Rows from block 2 of a small CTC audio transcriber, named by matrix and row number. Rows with one number within an expert belong to one neuron, the router's apart. Each number is 128 + 32 x the weight over its row's rms, rounded and kept within 0 to 255. All counts start at 0.
Before each expert's rows are labels from the 100 clips, of 14976, where the router gives the expert most weight on average: "top examples" is what is common among them. Only what is clearly more common there than usual is listed. The data: Morse code for random letters and digits, with fading, noise and interfering tones. In brackets: how many of the 100.
# router: router (model.blocks.2.mlp.router.weight, 4x160), inputs 108-159
# gate: expert gate (model.blocks.2.mlp.gate, 4x320x160), inputs 108-159
# up: expert up (model.blocks.2.mlp.up, 4x320x160), inputs 108-159
# down: expert down (model.blocks.2.mlp.down, 4x160x320, transposed), outputs 108-159

# expert 0
top examples: mains hum (96); thin (high-pass) (31)
router.0 [ 55 106 105  99 140 152  92  99 115 127 122 108 167 121 118  78 183 138 109 124 121 122 198 100  98 101 171 130 130 143 144 139 111 122 169 136 139 143 138 133 128 117 129 174  92 122 127 126 113 120 125 110]
gate.8 [ 68  81 171 135 131 101 156 101 173 132 147 111 102 123 146 119 156  64  80 137 145 144 139 171 159  89 156  88 150 143 162 139 146 175  93 204 109 149 130 131 106 118 121 104 106 165 185 137 150 142 127 135]
up.8 [101 131 147 164  83  98 153 154 116 154 103  74  90  79  79 108  78  71 131 109 156 199 112  87  84 134 123 143 114 147 166  96 122 109 193 110 136 100  79 129 117 142 111 148 148 119 131 165 155 163  85 141]
down.8 [149 138 151 136 121  91  95 119 116 125 118 152 133 146 144 165 121 179 126 117 127 104 160 126 179 148 165 161 102 143 133 126 106 167 153 167 117 149 143 143 132 159 161 143 187 177 135 169  81 141 116 191]
gate.9 [109 146 172 118 110 103 167 142  97 115  46 140  80 101 125  98  99 128 162 105 120 147 118 159 117 129  83 123 119 201 133 153 165  89 131 122 112 149 101 145 204 129 103 119 110 119 156 107 142 162 168 167]
up.9 [176 116  36 112 125 157  83  90 156 101 118 150 119 137 133 164 162 201 168 133 106 106 108  62  73 120 164 128 131  53 125  76 103 139 127  86 158 131 128 107 105 123 134 137 128 121 102 148 139 101  81 116]
down.9 [147  81 165 129 124 116 139 110 128 123 143 112  71  94 139 121  94 131 117 122 105 176 107 169  71 151 139  46 163 119 110 104 141  98 122  75  90 110 135 116 150 120 130 126 116 150 150  86  89  99 125  84]
gate.10 [130 128 143 166  83 107 152 138 133  89 126  98 149 157  87 116  92 170 116 124  80 156 100 144  78 172 162  91 158 113 170 106  50 115 144  92 149 134 198 129 150 159 129 140 146 151 136  80 118  57 190 147]
up.10 [118 133 164 143 165  94 101 108 179 114 131 150 119 180 150 182 131 127 135  81 129  99 163 172 153 180 154 119 136 140 144 101 130 182 147 151 139 200 121 139 144 146  97 153 151 114 101 166 141  85 123 163]
down.10 [115 172 167 172 128 128 152 130 171 118  83 119 191 141 153 110 123 107 165 110 123  76 149 167 154  79  85 157 118 169 141 102 148 165 111 133 147 188 138 129 148 108 148 109 121 158 141 166 144 139 130 109]
gate.11 [161 185 125  92 132 139  73  99 151 102 129 131 179 135 141 171 101 131 162 162 187 132 177 135 190 161 116  93 103 171 104  96 121 166 126 153 173 150 143 102 138  90 103 168 128 103 152 147 109 142 181 182]
up.11 [ 80 113 141 137 135 142 138 121 156 137  77 114 140 129 140 110 109 173 120 152 121 122 107  99  95  79 126  97 142  85 120 148 107 158 116 137 141 147 146 104  51 126 148  42  76  87 188 158  94 122  42  89]
down.11 [131 139 168 172 111 128 131 109  99 150 121 149  99 154 104 122 125 149 105 168 147 131 232 174 153  96 130 104 177 145  61 106 165 141 137  89  81 179 129 113 188 145 111  88 142 177 145 127 123 179 116 160]

# expert 2
top examples: quiet level (72)
router.2 [167 144 138 162  90  99 168 145 183 160 183  64  86 118 134 133 128 126 147 172 172 148  90 158 183 156 143 173 170 143 198 124 144 163 116 179 129  66 123 193 121 139 134 120 151 122 141 137 189 144 135 144]
gate.8 [136 144 106 113  98 120 111 194  93  74  82 118 139 146 133  62 172 102 117 122 133  97 143 120  98 133 164  59 109  97 100  99 109  90 132 112 137 176 172 103 122 118 127 172 113  61  97 138  87  86 125 127]
up.8 [114  55  93 116 176 139 126  90 130 164 147 129 112  43 176 145 150 171 122 137 128  89 141 132  91 103 151 116 122 137 115 123 120 159 133 140 146 101 147  99  41  98 142  55  78 174 119 119 127 145 117 128]
down.8 [159 146 141 176 115 156 119 139 102  99  97  49 132 155 135 107 151 124 175 157 153 155  93 116 135  84 206  92 103 149 161 202  81  83 160 110 105 147 169 107 137 153 159 173 122  83 171 171 105 121 121  86]
gate.9 [124 147 126  88 188 131 148 100 132 115 141 183 121 182 133 127 118  92  92  76  72 158  81 130  73  99 109  85 124 136  94 183  68 142 151 146 150 116 105  97 140  69 221  47 156 118  99 108 157 102  86 135]
up.9 [111 123 110 141 110 173 136 136 123  59 114 164 146 139 115 101 132  63 167 168 131 142 140  88 139 142 144 110 157 123 202  91 139 118 115 123  79  73 117 105 140 162  84  81 131 148 130 117 139 125 121 154]
down.9 [158 108  73 141  98 101 132 104 108 137 101 170  96 151 104  85 107 157 178  68 180  82 101 140 137 128  93 205 176 126 146 112 155 138  94 107 130  85 167 110 166 139  76  87  91 106 150  79 100 135 165 118]
gate.10 [109  66  78 177 124 137 141 149 138 136 175 139 157 120 153 127 108 108 220 118  91 122 153  84 156 138  89 159  64 123 116 148 137  98 121 123 138 113 145 104 158 141 191 170 135 134  61  86  96 105 104 155]
up.10 [129  90 106 137 110  98 117 134 147 158 123 125 103 101 189 177 174 110 133 130  91 100  96 102 152 135 139 142 141  82 118 132 131  87  78 132 125 112 111 149 141  75 105  74 144 103 154  96 111  71 110  34]
down.10 [143 129 163  94  77 155 133 187 142 112  96 148 175 148 130  86 107 183 167 115 127  64 151 137 131 204  86  94 121 151 172 137 149 142 155 133 129  57 128 133 146 122  91 133 106 192 152  94 107 144 121 147]
gate.11 [125 140 133 168  67 100 176 113 174 202 164 115  89 149 113 145 112  96 187 179 142 129 122 158 175 150 100 155 170 145 162 120 155 173 125 165  93  93  97 165 144 174 115 104 160 149 161 153 182 174 163 153]
up.11 [123 113 103 117 171 160  97 120  85  94  92 151 195 109 131 101 144 140  97  67 108  92 133 104  94  93 163  86  90 120 124 137  80 122 179 111 152 179 170  92 102 112 139 128  96  95 126 132 105 116  82 110]
down.11 [161 118  73 120 143 116 140  88 131 117 151 168 125  97  97 168  81 137  85  73 108 146 109 139 110 178  85 137 153 114 130 128 145 129 139 129 200 138 123 122 104  92  99  99  95 154 119 122 133 111 109  74]

# expert 3
top examples: tone: low (68); white noise (57); thin (high-pass) (34)
router.3 [129 132 142 119 177 183 105 129  52 127  92 185 166 175 121 132 108 146  98  80  84  96 115 137  93  98 130 105  97 122  67 122  91 115 172  75 118 177 140 101 117 101 148 109 110 115 101 143  77  62  78 107]
gate.8 [144 130 120 131 154 128  94 143  83 133 123 157 151 137 154 127  78 126 107  69 122 109 102 162 111 117 133  93  60  88  72  97 108 104 140  73 136 156 115  51 112  75 137  88 126 104  99 108  67  69  92  70]
up.8 [111 129 105 140  87 157 118 133 166 109 161  93 118 134  92 137 124 103 186 167 162 157 164 132 175 136 128 143 171 182 199 140 172 178 149 183 127 120 149 150 113 128 114 161 156 183 164 165 191 173 146 134]
down.8 [153 131 103 171 156 161 131 140 117 139 116 137 127  65  95 102  87  98 118 104 129 162  87 100  59 186  86 107 120 121  86  87 113  83 147  98 120 144 122  74 135 141 108 104 110  59  86 107 108 122 137 114]
gate.9 [129 133 141 191  85  91 163 111 151 108 117  89 142 198 112 170 184  92 113 107 122 143 119 152 124  92  96 178 163  76 125  99 104 114 153 157 138  67 133 105 139 145 165 148 141 113 192  96  99 162 147 135]
up.9 [132  87  56 128 168 159  84 124 122 126 111 167 144 148 103 168 117 146 111  90 111 104 142  78 117 124 100 130 136 112 105 104 109 119 173 117 146 180  85  84  91 140 110  90 110 158 152 115 156 156  80 117]
down.9 [146 120 133 150 116 180 134 146  81 106 162 146  66  73  85 139  67 140 106 121 119 138 115 133 118 149 150  99 177  83 107 170  99 124 151  78 125 119 126  88 128  86 111  92 104 112 148  80  99 101 119  45]
gate.10 [115 127 134 144 135 136 142 153  82 151 106  98 172 175 167  86 114 151  64  63 185 103 105 116 133 132  91  53 123  76  45 113 107 129 156 117 144 152 115  97  76  72 107 119  74 104 112 135 134  94 115 102]
up.10 [108 131 107 161  88 164 116 124 164 138 180 166  91 179 130 122 140 110 129 216 153 173 179 162 135 174 135 124  86 118 152 154  83 138 150 138  86 155  87 152 135 127 147 165 169 131 165 153 161 159 102 180]
down.10 [190 114 167 182 167 128  93 155 124 106  68 152 128 154  95  90  86 147 156 107 144 125 153 139  84  98 155 167  90 114 114  95 107  30 132 137 143 152 135 114 173  92 131 150 112 105 150 149 115 130 155 171]
gate.11 [111 145 152 123 121 116 113 122 109  68 133 100 106  75  73 113 121 200 139 145  78  19 157 117 142 150 110  99 135 112 100 115  41 132 106  73 157 132 152 112 146 105 110 160 123  91 116 156  94 112 146 111]
up.11 [140 133 119 132 221 137 103 178 106 141 171 141 118 178 130 182 147 108 124  54 182  92 140  90  87  70 124  83 124 170 139  96  81 109 165 149 193 106 199 149 131 109 132 164 137 144 138  93  97  74 115 146]
down.11 [102 100  77  85 129  95 127 110 134 146 134 118  85 150  82 162 203 139 167 122 107 155 127 146 144  39 140 147 102  97 108 145 107 145 107 181 115 151 149 141 140 103 180 152 164 166 144 130 124 138 113 147]

# expert 1
top examples: quiet level (81)
router.1 [130 110 113 159  47  86 153 145 180 139 190  91 106 130 138 193 169  75 143 178 172 161  99 147 110 169 111 181 168 122 125 147 176 149 130 181 119  67 118 167 129 142 136 142 158 166 100 145 150 183 181 178]
gate.8 [146  75 125  93 116 121 116 133  89 139  84 108 132 184 146  75 105 114 116 118 123 131 186 150 145  41 192 144 107 122 135 116 149 164 100 123 128 148 136 127  98 106 130  98 126 119 105 159 157 147 117 121]
up.8 [ 81  97 130 103 181 174 170 131 103 159  82 141  97 152 162 113 131 143 139 154  76  95 148 193 151 141 141 143 127 142 125 150 158 129  70 128  66 129 153 140 152 139 131 122 127  66  63 125 138 103  70 123]
down.8 [166 164 178 150 131 144 151 132 103 101 116 163 131 159 118 104 106  78 114 175 110 162 133 152  92 131 134 124 146 164  96 131 143 110  88 115 106 150  94  98 145 102 119  78 132  92 144  94  73 105 143 100]
gate.9 [143 142 104 192 127 119 191 129 153 118 145 113 121 148 126 128 104  50 130 170 130 165 128 122 114 123  67 132 117  82 133 121 138 137 158 142 142  98 115 183 146 134 101  74 103 129  99 124  90 110 139 194]
up.9 [ 92 140 157 143  75  57 152  90 150 170 153 128 115 124 122 134 133  63 166 180 135 155 120 149 158 198  84 161 141 181 151 148 134 143 104 178 125 121 108 161 138 127 143 122 140 167 164 135 181 159 152 147]
down.9 [156 152 110 152 152 152 114 171 114 121 147 159 160  87 112 167  67 116 134  99 152 147 119 118  84 193  97 129 136  72  91  96 134 126 147  99 164 153 109  97 113 134  88 116 106  87 103 140 119 122  81 118]
gate.10 [117 111 133  83 159 147 120 152  92 111 152 144 116  90 138  98 130 182 168 146 115  99 116  99  53 162 117 150 148  82  96 131 124 100 187  33 137 113 183  96 160  83 152 110 154 142 105 166 125 109 122  86]
up.10 [127  82 109 150  67 155 192 165 183 142 126 134 101 125 124 145 109  95 145 168  98 166 149 169 169 148 139 145 127 142 169 159 180 197  92 140  68 100 122 141 173 154 139 140 164 140 116 111 126 156 165 185]
down.10 [161 145 124 162 135 144 127 182 135 133 141 140 176  59  97 138 107 125 180 110 145 116 100 132  94 132 104 154 129 104  50 105 101 155 142 129 156 133 115 107  91 156 101 121 112 109 106 121  63 150  99 120]
gate.11 [168 129 126 160 225 150 116 131 115  89 129 148 149 114 110 107  88 107 102 110 168 128 142 137 119 137 107 128 135  96  79  70 121  90 144  58 182 133  99 147 139 132  96  75 106  92 146 108  97 191  83  80]
up.11 [ 85 161 121 148 126  92 177 117 175 116 137 129 138  94 125 117  84  89 130  62 147 139  95  80  57 105 156 140 122 136  58 116  77  31 102  73 168 128 163 158 104 152  86  94 164  82  91 116  86 135 114 158]
down.11 [ 92 156 107 191  86 159 149 142 121  92  86 138 154 140  98  79 106 102 127 120 145 119 100  81 122 114  47 123 145 142 122 169 130  99  97 166 122 171 117 155 133 104  88 144 104  71 103 115 147 151 122 229]